A small multi-label image tagger, trained from scratch.
Data: trained on views of escape-time and Newton fractals, 72500 training examples, 16.1 epochs.
Rows from block 4, named by matrix and row number. Rows with one number belong to one channel. Each number is 128 + 24 x the weight over the matrix's rms, rounded and kept within 0 to 255. All counts start at 0. Numbers have three digits each.
# convs1: first pointwise conv (model.blocks.4.convs.1.weight, 320x320x1x1), inputs 256-319
# convs3: second pointwise conv (model.blocks.4.convs.3.weight, 320x320x1x1, transposed), outputs 256-319
convs1.29:127130129128128128127124130226132118146124128127136128135126126127126126131127128129128155139129128128128127127122128127128128127144161128129128141128122134151125127124129126131128128148132129
convs1.53:128130128128128128128128128127128131128127128128128128128128128128128129128128128128128128128128127128128127128128128128128128127127127129128128128128128124122128128128127128128128128130129128
convs1.91:127129127133128121130124128045125116128128128127127128130126130128129118128128129130130112132128128127129128128129133130128128124130120126124125130126132130133128128134128127127128129109118128
convs1.116:128128129128128128129127128132128128130127128128128128128128128128129128128128128128128118128126128128128128128129131129128128128128128128128127129128129128125129128132128128128128128116129128
convs1.128:128129128133130121130137128015128122140129128128126129127127129130128121126128128128129115128127128128127129126125128127128127128128117127126128126128128131137125126133128127124127126131118128
convs1.132:127129129128127128128126128125128125132128128128128128129130128128128127128128128129126129130127128128128128129131128127128127127127129128128128128128127126128127128128127127129128128139127128
convs1.142:128130123125130128131140125021130126147126127118138125115129127129128111130125128127126088152123135129128128135140108130126127132144102129144127138128128119102124128164125130128128132101135125
convs1.146:129129129129128127133128127104127126131127128129128128128128128129126131127128128128128115124128128128128128127131127129128128128128124127126129128128128122128128128134129128129128128118129128
convs1.198:129130128130131124128128128091128140121125128128128129128128129131129122129130128128128105126127127128128128128124125129128127128126126128128128126128131110109127128139129127125130128108126127
convs1.201:130129144136145120148128121000121124145124128119128128128128128134128120127131130134128101117136116128123124127134128127127122120135102118130128136126143124115114126173126123106134130077120124
convs1.202:128128128128128128130127129126127131130127128128129128128129128128128130128128127128128128127128128128128128128129126128128128128129129128130128129128126128128127128132128128128128128123126127
convs1.210:132112058133158134218107050000125139161138107126118138139113143119179186114142122132134222216128126125116135128234090106105150074150061096137139119110105235239102132119126110000121142157112119
convs1.231:128129129129128126128128128116128122128127128128128128129127130129128127128128128128128120128128128128129128128128128128128128128128127128127127128128128127129127128129128129127128129111128128
convs1.235:128133126126127128129129122142128128126124129128134129128129124130128143128129128127129129128130126127131128128128121127128128125130127129133132135128132121138128129144128130116132127123136128
convs1.256:129128128128126129132128128131128128125128128128128128128128128128128129128128128128128122125128128128128128128126129128128128129127130130128128128128129128128129128130128128128129127125128128
convs1.273:128128124128128128129128126115128128128128128128128127128129128128127127127125128128128122128128128128128128128129127128128129128128128128130128128128130129129127129131128130128128133125127128
convs1.286:126127126131125137141119128255125111183118126127128129139124125124123125128126127132128083127128127127128127120147136128129125131136178134139132143124116125136132126145128126136127130060130128
convs3.29:158139136142130134135121136122130129105141133132128117128138233112135116121175123129129004135126135129131115129126126103140131134114122128130128132129255149128134134135100120122122128090128135
convs3.53:129127128128128128133128131127127128141127129128128128128122123128129128128128128127128131130128127128128128128128129120128127129128127128135128131128126129122128126132129128128128126137136128
convs3.91:128130125125131127128128118129127128117128128126128140128128118129127219125120127128128087132126128128128128128128127141128128128128125140122128130128120126128127128128125132124132127120177127
convs3.116:124129129128127126127128122126128131121129128128127128128129112128128117128128128128128123132129128128129125128127129135128128116128128129127127132128114128128128126131124128129129128129108128
convs3.128:128125129109129127128128128127128127136128134130129129128129118128128136122128128128127190127128127128128131128128128136128128129132128128130128131129155130127128128124131130134128130116004126
convs3.132:183150143162136125157132132177140128147120116128130134120140255121129255127195098135128128118130141122146154139128104127128121118120138119146128125145253153107129127131091126114126107009000147
convs3.142:114142118138129135133149174221127128213128125136128126111131157148129255130161113128136192132128129124145143137123129125123126155125123103121153126128163176121134123128159128128122127255255137
convs3.146:128131126125128129130128128131129126144128128124128130125128130133126164127136125127127171128128128128131129128128128130128125127126128124128128128128088138128128128129128128128128128149080133
convs3.198:128126127128128127128126125121128128132128127126128128128128119129127095129128127128128125128128128130128128128127126134128127130128128128128125128128098128128127131133127132128126132139112123
convs3.201:108092124042128131110146060146135131087123159133129088115179038118128255120131134136121235066145127129135160099140133126145131138121153111123130129133137204135135142129179121133110125192239130
convs3.202:116128121119129127118129117112132122086121130125128128128109151131127236127117135128126121105126129129128128126127116097130129116117128128121128128130082117140128134100130126128129126102110126
convs3.210:128128135142123128128121121123116134146128123130125109123124117123129000142147138127129180135128125121134110127131091150129134129120126132134128117115084117158124128152128114128124125202166122
convs3.231:104118142115128125124115133089127136118126120128120137120130078143126152112098130126128136129126128128127120124125128169126123127125128129127122125126066134128114122113120113129138126126098122
convs3.235:110126121112128123121130147136131128138122128129119131134104121131125107126125140133129125127128128129127130124134128136128128131133128128123128128126081132137128141128140120128125132156098128
convs3.256:128128131128128128127130113128128128109130122128128125128129128128128046134132129130128087125127128130128128128126131128128131128124127128132128128128111131130126128128128128126122128134155128
convs3.273:132128130135128128128129128133127128128127128125129128133127144127129151131129129128128140131131128128128128128129129128131128128128128128137128131130150128128129131126126131128128129138136132
convs3.286:128128126128131128128128128117129129099128128122128128127131120128128127127133128127128094126127129129128126128125127130131125116128129128128133128128121129128128131128124125128128129102172128